A small masked image model, trained from scratch: encoder width 384.
Rows from block 0 of the decoder of a small masked image model, named by matrix and row number. Rows with one number belong to one neuron. Each number is 50 + 12 x the weight over its row's rms, rounded and kept within 0 to 99. All counts start at 0. After the name is the row's rms in percent of the matrix's.
After each neuron's rows are labels from the 100 images, of 14848, where the neuron reaches its highest value: "lies over" is the class under the peak; "colour at peak" is the nearest of a few named colours to the mean colour under the peak. Only what is clearly more common there than usual is listed. The data: rendered scenes of toy objects such as cars, trees, mugs and chairs.
# fc1: MLP up (decoder.0.mlp.fc1.weight, 576x192), inputs 96-191
# fc2: MLP down (decoder.0.mlp.fc2.weight, 192x576, transposed), outputs 96-191

fc1.494 090:50 47 66 41 58 46 70 45 52 53 25 60 30 57 42 52 63 49 46 52 54 54 63 59 55 73 50 52 49 46 55 21 13 65 44 58 50 48 68 44 46 65 66 49 39 55 53 43 50 55 50 58 52 36 54 43 56 49 51 38 39 53 58 54 47 74 59 51 26 79 18 47 60 45 58 57 43 52 25 49 38 43 60 52 47 65 69 79 67 54 39 47 39 43 37 58
fc2.494 095:31 55 39 56 50 47 44 44 57 54 39 51 34 50 51 36 52 81 53 48 46 66 84 41 33 52 58 38 71 59 47 45 61 25 67 60 60 53 51 39 46 35 55 54 63 64 55 49 44 48 60 62 53 34 48 60 41 70 43 31 32 51 53 53 39 60 40 29 56 50 59 49 73 40 58 56 54 60 38 48 47 29 55 56 29 63 54 55 55 56 62 49 60 37 74 67
lies over: arch
colour at peak: black

fc1.374 104:52 47 47 50 60 34 54 63 57 38 62 53 19 48 45 44 59 45 55 67 72 52 48 86 50 48 62 50 32 49 47 52 51 38 47 37 37 57 16 60 34 58 63 48 59 45 49 37 51 47 52 57 54 40 52 50 43 61 53 54 41 57 47 58 47 62 50 62 62 41 25 42 83 32 43 36 65 53 55 16 39 72 41 63 48 37 40 47 57 39 57 29 42 49 53 63
fc2.374 107:50 55 55 42 68 30 46 66 28 56 56 51 46 72 54 72 75 52 52 74 60 55 67 53 67 27 54 48 60 40 30 31 60 57 60 49 41 49 65 53 60 43 83 62 53 53 29 58 49 61 50 55 48 56 50 59 56 40 53 37 36 57 60 68 39 55 44 48 53 60 37 51 66 59 35 56 29 41 46 56 43 57 55 52 48 48 59 38 57 62 33 39 49 45 42 61
lies over: ice cream; flower
colour at peak: brown

fc1.179 090:53 42 44 54 48 28 87 55 45 47 68 63 50 67 45 17 58 52 36 61 74 80 56 51 37 45 69 41 54 60 49 62 52 49 39 43 45 53 60 68 33 37 49 52 43 46 39 53 49 45 50 61 67 28 49 67 78 55 49 43 37 69 22 55 31 52 51 61 50 57 43 74 59 70 62 59 63 41 55 68 34 55 64 37 60 41 48 64 48 63 53 48 43 65 40 44
fc2.179 098:31 55 58 43 53 54 66 52 47 38 46 58 41 27 53 57 45 55 57 42 40 24 40 77 66 40 13 47 70 42 66 43 71 80 42 30 62 53 52 42 54 45 31 63 51 74 59 62 67 65 48 50 56 56 57 45 32 29 45 49 38 26 47 45 50 54 50 56 48 49 45 46 71 52 43 47 52 50 64 54 74 46 44 33 51 37 53 51 44 57 60 45 42 65 49 57
lies over: trophy
colour at peak: grey

fc1.452 110:48 52 56 31 73 43 48 36 62 47 57 55 33 63 34 39 34 45 60 40 49 55 35 49 54 71 51 53 37 72 58 25 48 28 58 20 61 45 61 55 42 36 40 43 44 34 71 73 47 61 43 41 57 57 38 55 46 57 36 46 24 54 51 51 37 51 36 63 69 60 55 51 62 54 57 57 62 61 56 38 64 42 64 54 35 42 42 51 49 31 35 43 41 68 60 29
fc2.452 103:35 47 55 56 51 51 48 62 21 30 49 44 44 37 68 50 47 59 51 23 50 48 43 34 45 57 58 46 59 51 37 62 57 52 65 41 58 52 56 47 65 48 38 64 60 65 47 59 42 50 44 19 72 43 32 44 51 61 39 26 70 70 59 52 26 44 23 62 37 43 54 46 90 50 40 58 41 56 57 47 33 60 57 57 57 59 68 45 47 32 39 40 52 52 46 36
lies over: airplane; car
colour at peak: brown

fc1.272 053:53 37 45 49 53 49 53 41 33 63 51 58 47 63 47 41 40 43 62 65 56 60 48 38 43 49 60 46 65 61 41 42 42 44 60 51 42 39 41 52 46 75 55 49 47 55 50 41 40 54 48 54 70 49 36 47 64 49 53 42 45 69 60 60 36 45 44 41 75 57 60 36 59 52 46 52 66 56 40 52 47 52 39 43 72 41 44 39 57 46 49 69 51 43 55 58
fc2.272 050:45 68 70 35 58 55 32 51 41 42 54 57 48 47 49 50 51 51 57 42 51 48 48 52 62 50 22 58 43 38 64 53 37 20 60 53 39 61 62 27 38 36 72 49 70 48 66 53 47 60 49 59 42 58 42 26 50 47 48 50 39 40 47 40 78 64 45 66 45 51 60 52 67 57 51 44 59 48 58 36 34 42 57 57 51 65 45 50 23 38 47 67 59 49 56 43
lies over: arch
colour at peak: grey

fc1.565 094:44 62 60 52 48 39 43 48 84 33 67 73 45 39 58 53 47 36 25 64 52 64 50 51 42 58 53 54 52 64 72 44 68 47 65 52 55 37 53 60 29 47 59 53 36 32 41 56 56 58 49 45 48 31 58 64 65 60 59 38 62 66 30 56 47 62 58 42 64 51 60 35 64 57 59 38 43 53 53 38 35 52 49 47 42 44 65 37 31 29 41 62 56 38 58 52
fc2.565 094:52 58 55 61 48 44 41 49 49 45 68 79 43 40 55 61 49 46 41 45 47 54 60 62 40 60 52 35 57 50 44 44 51 57 65 34 64 59 46 38 27 65 59 53 63 46 32 69 57 45 56 48 61 56 28 59 54 51 47 62 78 68 31 37 30 37 48 44 49 55 40 33 49 52 40 43 43 67 53 27 53 49 44 50 55 57 45 62 65 66 37 64 29 66 51 44
lies over: bottle
colour at peak: brown

fc1.548 088:54 34 53 50 66 28 61 50 47 68 60 50 66 31 39 61 54 55 58 55 56 53 65 53 37 63 56 17 42 47 50 32 26 57 43 68 46 44 47 33 46 65 65 63 43 37 30 52 45 44 66 52 48 54 54 57 54 49 59 32 54 53 42 79 34 48 54 27 42 58 46 22 60 38 43 59 58 57 29 70 42 50 48 26 45 47 36 74 57 56 62 32 68 57 62 57
fc2.548 095:61 49 50 41 54 69 45 19 69 53 64 39 38 39 65 50 79 57 57 57 69 64 50 28 41 55 30 74 54 62 68 54 48 41 47 40 49 36 45 49 32 45 42 49 33 53 68 75 54 46 44 55 46 59 32 41 50 70 64 69 43 22 64 44 66 65 59 49 25 53 51 63 53 51 42 23 45 63 50 56 55 44 58 48 51 41 47 37 65 54 57 38 44 49 58 38
lies over: arch
colour at peak: brown

fc1.214 098:48 72 37 59 40 43 48 23 45 28 55 46 58 49 49 51 57 54 51 47 46 55 55 50 65 47 70 29 39 56 51 65 69 61 50 34 39 66 37 47 36 82 60 56 52 44 63 75 58 52 30 21 52 47 48 56 48 36 55 48 54 42 52 48 54 63 61 41 52 58 36 56 60 54 57 30 54 73 61 55 34 49 35 43 74 29 69 57 64 56 40 35 38 31 37 48
fc2.214 096:57 41 59 37 26 43 64 49 57 37 59 51 58 50 31 63 42 45 52 32 42 47 37 43 44 71 60 67 64 53 38 46 42 49 73 61 56 33 76 70 62 39 60 41 69 45 47 32 45 36 51 51 39 59 54 52 48 60 49 45 37 69 53 36 52 53 41 50 54 69 54 37 61 50 39 47 60 50 52 66 46 36 68 41 68 70 50 60 53 37 50 44 55 47 52 57
lies over: rocket
colour at peak: brown; black

fc1.504 087:99 92 66 52 54 81 56 82 58 56 40 41 41 48 48 55 55 48 51 35 60 34 49 39 42 42 53 51 40 56 55 50 58 42 57 52 42 72 48 41 54 44 51 45 49 51 55 32 50 68 65 40 10 20 50 51 53 73 35 58 45 50 60 54 51 58 65 48 84 64 47 44 37 53 43 48 66 48 61 37 60 46 47 52 63 31 43 34 52 54 72 51 60 62 40 70
fc2.504 106:90 58 27 45 42 56 58 42 46 45 46 56 56 42 43 49 31 46 59 55 56 50 44 42 44 45 41 40 65 43 42 43 64 73 43 42 21 45 47 51 41 66 58 53 46 49 50 58 27 83 83 50 61 49 43 61 50 30 75 15 56 70 56 50 49 47 40 33 65 30 55 72 56 49 65 61 30 52 38 57 45 52 36 40 41 61 61 48 40 65 30 46 44 40 42 55
lies over: rocket; candle
colour at peak: brown

fc1.202 084:43 61 45 39 59 38 52 54 65 49 64 23 54 52 61 44 60 44 39 32 56 45 49 38 43 29 41 48 44 51 35 56 76 42 48 44 31 53 56 68 26 45 54 35 43 67 62 56 56 44 52 39 54 51 41 68 54 34 62 33 45 54 58 42 56 46 45 59 42 63 20 54 53 49 75 30 57 48 32 60 50 52 53 31 63 43 34 87 57 69 33 47 50 59 35 34
fc2.202 076:31 52 44 59 44 68 66 55 42 59 44 75 54 61 60 52 65 40 48 49 47 65 72 65 65 42 54 51 59 41 40 63 45 10 52 51 58 65 46 81 73 37 40 44 41 61 27 40 50 81 40 48 44 57 51 62 67 49 42 44 48 40 32 49 49 61 44 53 46 41 52 71 63 54 45 33 60 42 57 34 66 36 54 55 55 54 48 19 29 57 39 42 39 45 49 60
lies over: bottle
colour at peak: brown

fc1.258 097:51 53 48 47 45 56 65 48 45 72 41 54 48 43 35 65 55 53 64 51 53 53 58 48 58 60 59 28 49 64 64 33 44 50 22 32 68 50 63 57 66 46 71 42 30 52 51 49 53 41 58 47 65 50 45 49 41 52 56 75 54 46 52 66 53 55 61 28 80 43 31 51 42 35 61 57 50 37 33 59 56 53 60 50 62 69 48 43 51 57 33 71 64 49 28 61
fc2.258 098:50 45 29 56 33 34 38 48 61 56 40 49 55 43 32 41 56 51 48 57 45 59 55 48 39 43 52 37 25 46 70 55 53 17 59 55 54 38 62 35 18 24 59 55 53 63 57 43 62 41 52 56 57 37 56 56 50 52 52 55 34 41 42 47 41 33 53 47 61 40 57 66 57 60 42 44 45 57 47 43 53 54 56 51 45 61 41 61 58 58 33 63 62 50 65 48
lies over: boat
colour at peak: black

fc1.24 101:47 49 51 50 65 52 46 45 59 41 57 40 56 37 59 53 42 47 51 52 63 59 43 53 41 60 37 56 53 70 42 39 66 44 48 43 55 47 60 50 35 48 56 56 43 47 57 44 49 60 49 67 48 50 23 64 45 55 40 68 36 60 61 52 43 41 53 50 45 18 44 39 42 48 62 68 57 50 65 30 64 62 56 58 56 73 26 34 70 43 58 42 54 41 49 44
fc2.24 096:56 37 54 18 55 35 29 50 42 51 39 54 71 62 61 32 49 67 47 43 43 69 48 48 49 53 45 56 65 32 38 51 39 48 65 53 43 30 60 55 58 48 47 53 55 46 37 55 24 45 40 51 52 56 61 56 65 67 43 52 63 67 74 38 39 44 59 63 54 48 45 65 59 72 54 53 33 62 49 31 44 45 49 30 53 37 46 79 74 55 28 61 50 45 50 42
lies over: airplane
colour at peak: brown

fc1.34 136:55 40 52 39 62 42 55 37 73 40 60 75 47 41 27 48 65 38 52 50 80 49 47 53 47 37 69 63 39 58 54 33 51 28 33 43 72 38 35 40 29 33 54 55 59 44 60 47 47 44 55 58 53 43 60 63 50 50 43 52 36 51 45 48 57 36 43 50 46 55 49 49 55 34 56 27 59 26 66 32 45 62 46 62 63 65 36 52 53 66 33 51 52 55 56 45
fc2.34 116:68 53 43 45 56 41 45 52 61 58 61 54 55 45 51 44 58 53 46 44 51 37 46 45 82 47 36 69 69 56 55 37 56 39 30 75 47 44 29 63 42 62 52 40 68 53 46 52 68 39 56 60 48 37 53 53 55 63 49 52 49 65 47 43 46 31 54 53 62 73 70 48 28 26 33 29 67 53 43 51 67 43 60 47 34 42 64 31 62 52 60 49 58 58 44 55
lies over: ice cream
colour at peak: brown; black

fc1.247 121:50 46 60 41 74 38 50 42 62 52 52 76 39 53 51 64 48 37 22 16 49 42 53 58 36 57 46 46 56 66 57 28 54 27 74 41 72 47 52 25 67 63 48 62 42 56 74 40 50 47 64 53 30 49 71 53 36 44 38 61 43 59 37 50 45 64 48 49 44 50 35 57 49 70 55 28 48 56 43 40 64 47 54 60 54 46 54 36 26 36 54 43 49 28 38 53
fc2.247 114:72 43 66 65 61 34 52 46 66 50 63 52 33 38 52 47 44 68 63 38 55 53 17 38 68 58 59 51 71 31 48 36 38 49 38 23 54 48 44 39 50 62 60 48 82 67 30 47 44 56 31 51 52 44 45 50 48 53 44 75 44 72 48 54 36 67 49 40 41 29 50 47 47 34 43 48 46 43 43 23 54 58 61 57 61 36 81 64 67 49 59 66 58 45 46 36
lies over: bottle
colour at peak: grey

fc1.224 135:59 34 39 52 41 32 64 38 54 54 71 74 66 48 55 53 52 51 67 39 82 62 57 56 48 37 71 58 49 41 36 35 45 45 55 42 38 31 39 26 52 74 54 30 63 56 60 54 46 36 55 49 67 42 69 76 49 60 50 66 48 52 59 56 36 39 22 51 46 47 58 30 50 57 58 21 50 37 39 24 37 56 54 51 55 53 43 51 51 62 30 62 50 53 44 44
fc2.224 131:59 15 52 41 74 49 34 47 65 54 73 57 37 35 48 47 48 66 64 64 50 46 54 59 68 52 65 60 57 56 51 36 28 29 68 48 33 22 37 48 56 56 37 46 48 62 54 53 48 49 60 49 62 43 59 65 38 53 42 22 45 64 64 52 45 15 53 44 58 62 51 51 31 44 51 35 57 56 30 56 57 52 47 60 38 45 48 59 56 66 47 53 51 33 40 72
lies over: ice cream
colour at peak: brown; black

fc1.158 131:54 48 46 54 30 59 43 38 57 43 60 51 47 49 35 46 33 46 51 55 74 75 28 49 57 25 31 56 61 52 28 29 50 61 38 39 43 61 41 29 53 55 58 43 50 49 56 60 53 33 51 59 44 38 51 37 75 69 49 67 34 64 42 57 35 43 47 48 44 50 83 55 61 58 39 48 52 35 49 24 38 50 65 65 42 65 61 51 51 47 54 39 50 46 67 51
fc2.158 129:53 60 44 49 50 58 26 53 54 58 56 55 48 71 44 51 45 46 62 64 62 49 16 35 66 63 38 67 58 27 61 37 48 37 41 69 34 36 37 69 68 43 57 40 56 30 53 57 52 55 54 69 34 47 61 42 56 70 39 51 45 50 37 45 44 57 51 28 36 40 64 46 45 41 37 72 46 37 55 23 47 56 68 47 35 45 41 32 55 45 68 36 57 32 65 50
lies over: ice cream
colour at peak: brown; black

fc1.552 088:45 63 55 54 42 60 53 56 69 67 53 19 56 49 31 37 73 64 45 45 43 70 43 42 52 61 61 34 63 31 61 57 53 46 56 57 60 41 49 50 59 63 67 59 45 56 37 51 59 57 45 52 60 36 52 45 55 54 48 62 54 42 71 52 63 31 38 29 63 32 49 45 64 54 73 45 55 46 52 55 62 47 30 29 54 40 22 41 52 54 37 68 60 64 49 50
fc2.552 102:46 51 44 52 51 28 66 10 38 58 56 69 41 42 89 33 48 51 51 39 45 61 58 48 51 42 35 52 60 53 52 65 58 31 64 44 27 53 50 46 37 46 39 48 56 46 38 42 40 31 42 55 41 61 60 71 53 67 52 34 59 38 50 59 64 71 55 50 52 47 66 65 41 66 47 53 56 38 44 41 69 57 54 54 69 58 52 65 61 63 49 47 49 35 47 27
lies over: trophy
colour at peak: black

fc1.280 094:54 55 40 35 62 41 69 41 63 49 49 44 58 44 51 49 47 40 78 15 32 49 44 59 65 34 47 50 65 33 41 39 67 39 54 48 43 53 51 64 23 67 81 54 66 45 46 49 53 41 35 73 48 53 56 54 29 59 48 47 73 33 47 49 50 37 55 45 43 62 48 53 71 55 55 62 41 57 42 61 56 27 42 69 72 22 55 42 31 59 32 82 35 44 70 35
fc2.280 096:58 55 55 39 45 49 68 64 56 57 68 50 58 59 57 52 41 52 36 49 71 54 63 66 50 48 45 37 57 37 55 26 48 55 30 48 49 37 38 53 52 22 36 48 65 44 60 67 48 49 58 67 47 77 39 28 37 52 40 43 54 57 38 54 52 33 60 48 78 39 45 67 41 32 70 73 57 37 61 61 74 72 60 26 43 76 44 58 57 29 41 46 53 64 68 54
lies over: bottle
colour at peak: grey

fc1.459 081:32 68 41 60 36 69 71 31 52 46 37 84 54 46 47 41 65 29 51 53 49 81 41 46 32 66 54 46 28 62 40 49 58 58 58 52 45 53 38 29 27 54 54 51 38 39 48 51 44 67 39 64 43 56 51 37 64 55 52 36 64 49 54 47 65 23 52 60 43 34 51 57 70 53 53 60 42 38 67 57 48 39 34 70 42 31 56 51 33 46 36 69 49 57 55 35
fc2.459 067:41 61 58 56 52 47 63 58 52 44 25 42 41 63 57 56 52 55 47 25 38 68 48 36 56 47 64 31 38 88 43 60 60 43 50 61 39 38 64 33 42 48 56 42 49 38 56 42 45 51 50 65 32 48 46 39 71 69 59 61 43 50 55 34 71 34 49 45 47 47 62 42 46 64 52 41 46 62 54 38 66 60 34 49 59 27 64 61 32 39 51 70 74 37 47 45
lies over: barrel
colour at peak: black

fc1.225 104:44 62 60 59 42 47 47 43 58 31 54 57 32 27 45 61 69 36 49 54 56 53 41 58 36 52 54 46 51 59 49 36 50 41 63 46 70 48 50 47 23 46 54 49 52 27 61 57 52 66 37 40 39 40 49 52 62 50 28 43 51 65 60 42 39 57 63 36 68 55 47 29 69 43 62 47 50 58 69 25 44 53 65 45 46 40 32 45 37 41 43 54 66 52 43 58
fc2.225 113:51 45 54 51 63 47 44 26 60 33 66 68 47 62 59 54 48 30 50 36 28 62 42 39 55 54 53 49 66 50 35 42 62 53 34 37 64 43 60 54 38 77 38 63 62 58 54 56 42 47 47 39 33 77 40 40 47 27 51 68 59 57 43 36 39 55 44 56 61 53 33 45 65 40 46 38 68 50 45 39 44 56 47 63 35 62 59 53 61 46 37 58 44 49 43 47
lies over: car; bottle
colour at peak: grey

fc1.41 111:53 48 64 32 63 51 43 42 42 33 58 71 30 51 35 59 50 50 51 57 47 49 46 60 24 24 32 55 43 69 54 47 47 45 41 49 66 44 42 44 45 56 23 68 64 54 59 50 54 39 61 40 45 33 64 37 67 57 38 67 29 45 38 45 39 46 42 39 50 43 32 58 44 40 50 39 68 70 62 51 40 40 37 54 70 35 55 65 56 34 47 38 64 62 58 41
fc2.41 110:41 53 50 50 39 73 42 40 39 41 37 34 52 43 34 60 41 33 63 62 56 41 44 74 50 40 44 63 45 66 51 40 69 58 52 50 64 68 51 37 56 60 53 39 52 42 50 30 47 40 54 37 60 38 52 26 61 56 57 32 35 61 52 60 49 49 65 51 29 29 55 46 45 47 57 54 73 59 50 31 36 17 52 66 58 34 54 32 54 46 51 51 34 27 63 63
lies over: boat
colour at peak: grey

fc1.367 099:46 60 63 43 70 40 53 31 43 46 46 56 47 42 47 21 56 55 32 26 63 61 33 45 48 59 61 22 33 59 70 51 71 63 49 42 68 45 62 19 77 40 67 31 44 36 45 79 52 65 41 36 54 36 46 46 40 51 43 40 35 60 57 60 49 51 55 32 43 38 37 39 55 46 46 54 55 55 51 40 58 41 46 33 35 52 59 32 25 37 60 50 55 50 34 51
fc2.367 096:68 45 59 41 62 36 40 49 80 47 43 50 53 58 68 52 61 41 45 46 60 46 50 45 75 52 45 44 74 60 47 44 51 31 23 61 50 37 54 62 47 41 47 63 59 53 40 55 33 52 44 31 83 48 29 37 53 63 48 66 63 48 40 44 40 36 49 47 47 53 56 42 30 42 65 56 69 54 35 43 49 67 59 50 38 61 46 48 53 56 60 59 38 43 49 44
lies over: car
colour at peak: grey

fc1.417 091:45 57 75 43 69 54 80 57 72 64 28 55 49 43 26 48 61 28 62 33 42 41 69 46 29 16 48 59 50 64 58 55 33 54 48 53 60 37 61 54 67 41 39 66 59 37 52 73 65 61 62 55 64 43 39 50 50 53 15 48 42 43 36 54 58 32 35 35 70 63 43 54 42 58 40 51 59 47 61 45 59 50 39 46 57 54 40 38 59 59 39 71 79 66 59 50
fc2.417 084:56 59 48 44 53 55 59 41 62 54 74 41 67 58 50 52 25 73 48 58 38 36 52 52 56 57 49 51 15 45 48 43 73 64 39 34 40 36 30 51 32 55 55 44 64 45 75 40 58 54 41 46 38 83 43 50 56 55 64 39 42 62 55 44 52 50 51 47 27 54 54 44 46 54 53 41 55 28 44 29 50 32 67 63 57 42 53 59 48 62 50 53 56 47 59 33
lies over: flower
colour at peak: brown

fc1.269 092:54 47 47 47 31 66 47 70 42 51 47 50 49 76 52 30 50 57 43 55 58 70 32 46 45 54 46 37 35 49 08 66 65 73 61 54 60 77 34 44 43 68 37 51 73 42 51 46 53 32 58 62 47 47 35 74 53 66 43 43 63 54 55 63 25 41 56 28 53 67 54 50 42 46 46 54 38 30 73 54 45 49 54 63 64 28 65 60 53 51 66 34 57 37 52 47
fc2.269 102:68 62 33 57 59 50 63 56 67 52 26 54 28 60 51 58 54 56 44 55 50 59 58 56 35 55 54 62 31 50 54 54 53 29 54 46 54 58 81 42 52 39 40 56 54 40 46 35 60 66 32 48 27 32 31 67 63 46 44 76 42 35 22 61 59 57 52 57 25 39 45 60 73 51 43 47 30 53 55 55 29 46 69 48 37 63 29 58 43 26 60 47 52 36 61 42
lies over: hammer; tree
colour at peak: brown

fc1.538 139:44 44 66 51 54 63 60 54 42 42 87 51 60 35 69 63 49 47 73 50 44 60 46 48 55 55 37 47 42 43 52 50 51 54 68 55 46 42 41 45 36 47 19 42 38 69 46 55 47 64 68 45 61 43 69 49 28 56 53 59 57 64 41 44 71 40 48 31 45 36 41 28 63 66 39 63 58 62 34 55 37 42 53 59 69 53 53 57 10 70 43 43 53 38 44 58
fc2.538 136:51 31 39 46 65 42 48 70 48 47 57 38 47 55 55 53 63 44 43 26 37 56 51 53 76 73 52 58 49 48 37 41 37 37 57 56 48 44 50 50 35 13 47 48 32 63 39 51 59 34 73 41 31 56 63 46 64 58 64 55 53 41 41 52 55 61 61 45 37 39 42 64 60 33 28 81 56 54 45 36 40 71 45 48 64 55 48 74 40 47 60 35 56 51 44 40
lies over: ice cream; mushroom
colour at peak: black

fc1.479 096:57 50 54 40 46 39 63 61 57 28 56 65 61 64 51 53 58 50 34 36 45 59 59 24 35 35 63 42 44 54 46 54 69 47 56 65 56 49 61 32 65 65 54 56 47 73 54 44 56 30 57 45 71 32 49 63 54 54 61 42 52 65 66 85 51 52 24 31 48 63 65 33 36 45 50 68 38 42 38 58 44 21 61 38 54 47 56 46 48 58 42 46 46 36 72 37
fc2.479 097:30 71 60 49 53 43 51 60 18 79 52 56 45 42 48 45 44 57 56 57 68 49 48 63 54 53 29 70 57 50 70 46 46 43 39 48 36 56 29 58 42 34 56 54 41 58 50 54 67 59 59 74 52 57 53 40 57 55 49 49 42 24 35 52 25 49 66 51 44 43 33 76 58 47 52 54 54 71 60 39 62 42 68 56 38 58 46 38 25 43 37 76 46 47 54 53
lies over: flower
colour at peak: brown

fc1.509 096:50 46 59 46 43 48 50 43 61 57 50 59 21 36 28 26 65 69 57 37 68 57 54 59 39 63 51 45 64 52 40 55 52 49 47 42 73 59 53 29 34 71 55 41 50 52 49 35 50 54 43 58 33 74 36 57 52 24 50 47 66 47 61 57 49 44 54 22 60 45 32 41 61 42 50 52 54 36 58 64 39 81 66 28 48 32 41 21 51 42 61 57 41 62 67 40
fc2.509 090:45 50 65 68 53 71 47 39 36 43 37 74 53 42 50 58 74 45 58 60 36 39 49 69 40 51 44 53 36 75 60 38 32 49 52 51 51 60 47 42 49 36 75 59 38 44 57 45 79 68 58 46 60 53 42 63 53 30 50 50 57 46 66 44 40 56 59 51 38 58 41 51 63 56 50 57 34 67 52 53 38 60 50 32 45 58 40 43 85 27 25 62 31 35 49 58
lies over: arch
colour at peak: brown

fc1.168 091:49 58 40 41 68 37 68 55 47 65 60 58 37 41 55 36 53 26 51 53 52 55 68 75 54 61 39 36 42 54 48 63 49 47 58 63 42 45 46 44 20 56 57 65 46 58 56 72 55 38 62 49 52 57 54 55 50 55 35 49 41 45 63 32 30 54 65 44 75 75 62 41 67 39 64 69 51 31 34 64 47 34 44 59 69 53 58 52 51 73 38 26 57 46 49 67
fc2.168 101:59 39 40 72 67 58 41 50 69 56 55 46 73 46 50 36 49 56 61 44 46 68 53 37 47 48 48 49 44 52 52 52 35 37 32 32 54 43 51 61 37 50 48 46 39 48 35 40 49 36 34 72 57 79 42 36 47 48 64 51 59 70 31 61 55 42 51 65 55 32 40 47 45 46 21 66 55 29 42 56 53 47 34 56 47 48 70 45 43 62 70 76 25 46 62 71
lies over: truck; car
colour at peak: black

fc1.86 099:47 61 45 58 48 72 49 46 50 58 43 55 48 54 47 40 52 45 28 51 54 68 47 42 54 46 50 44 47 96 22 55 59 56 53 45 56 46 65 45 74 47 51 47 34 64 51 45 57 50 57 55 43 54 59 49 63 28 39 62 29 57 59 39 53 35 52 45 42 53 50 54 54 35 47 74 57 51 50 51 30 51 34 80 69 57 69 40 36 56 48 48 30 68 66 46
fc2.86 092:28 35 70 41 44 47 50 51 60 44 58 50 44 63 41 53 35 68 41 64 44 24 63 55 46 56 40 76 25 64 29 37 51 69 62 47 42 35 31 59 67 44 38 42 63 40 48 42 74 30 52 47 53 61 52 60 35 45 66 16 41 37 63 51 51 51 57 45 40 49 35 79 49 46 41 63 34 74 47 52 54 30 57 45 56 61 50 67 56 78 35 37 62 53 44 59
lies over: boat
colour at peak: grey

fc1.437 122:56 35 53 46 72 31 48 40 72 61 58 78 46 53 48 40 44 44 23 25 46 28 52 40 59 51 55 52 59 65 53 34 65 40 45 53 84 48 50 40 29 17 37 50 58 56 63 42 45 44 63 54 43 47 60 62 45 64 54 37 36 44 38 39 53 42 54 37 55 56 48 37 73 53 44 20 59 58 50 65 50 47 52 60 60 74 60 51 49 66 51 55 51 43 55 48
fc2.437 117:47 44 50 57 44 42 61 38 66 69 54 57 44 50 73 42 39 25 53 47 44 40 29 38 61 33 52 60 67 57 68 62 49 55 28 37 53 60 77 65 56 51 66 46 75 51 25 48 47 42 46 49 57 35 50 47 54 58 46 28 65 79 46 66 49 60 52 45 59 49 55 28 25 42 22 41 54 67 49 41 48 46 51 46 78 56 36 29 36 61 83 44 42 40 37 26
lies over: bottle
colour at peak: black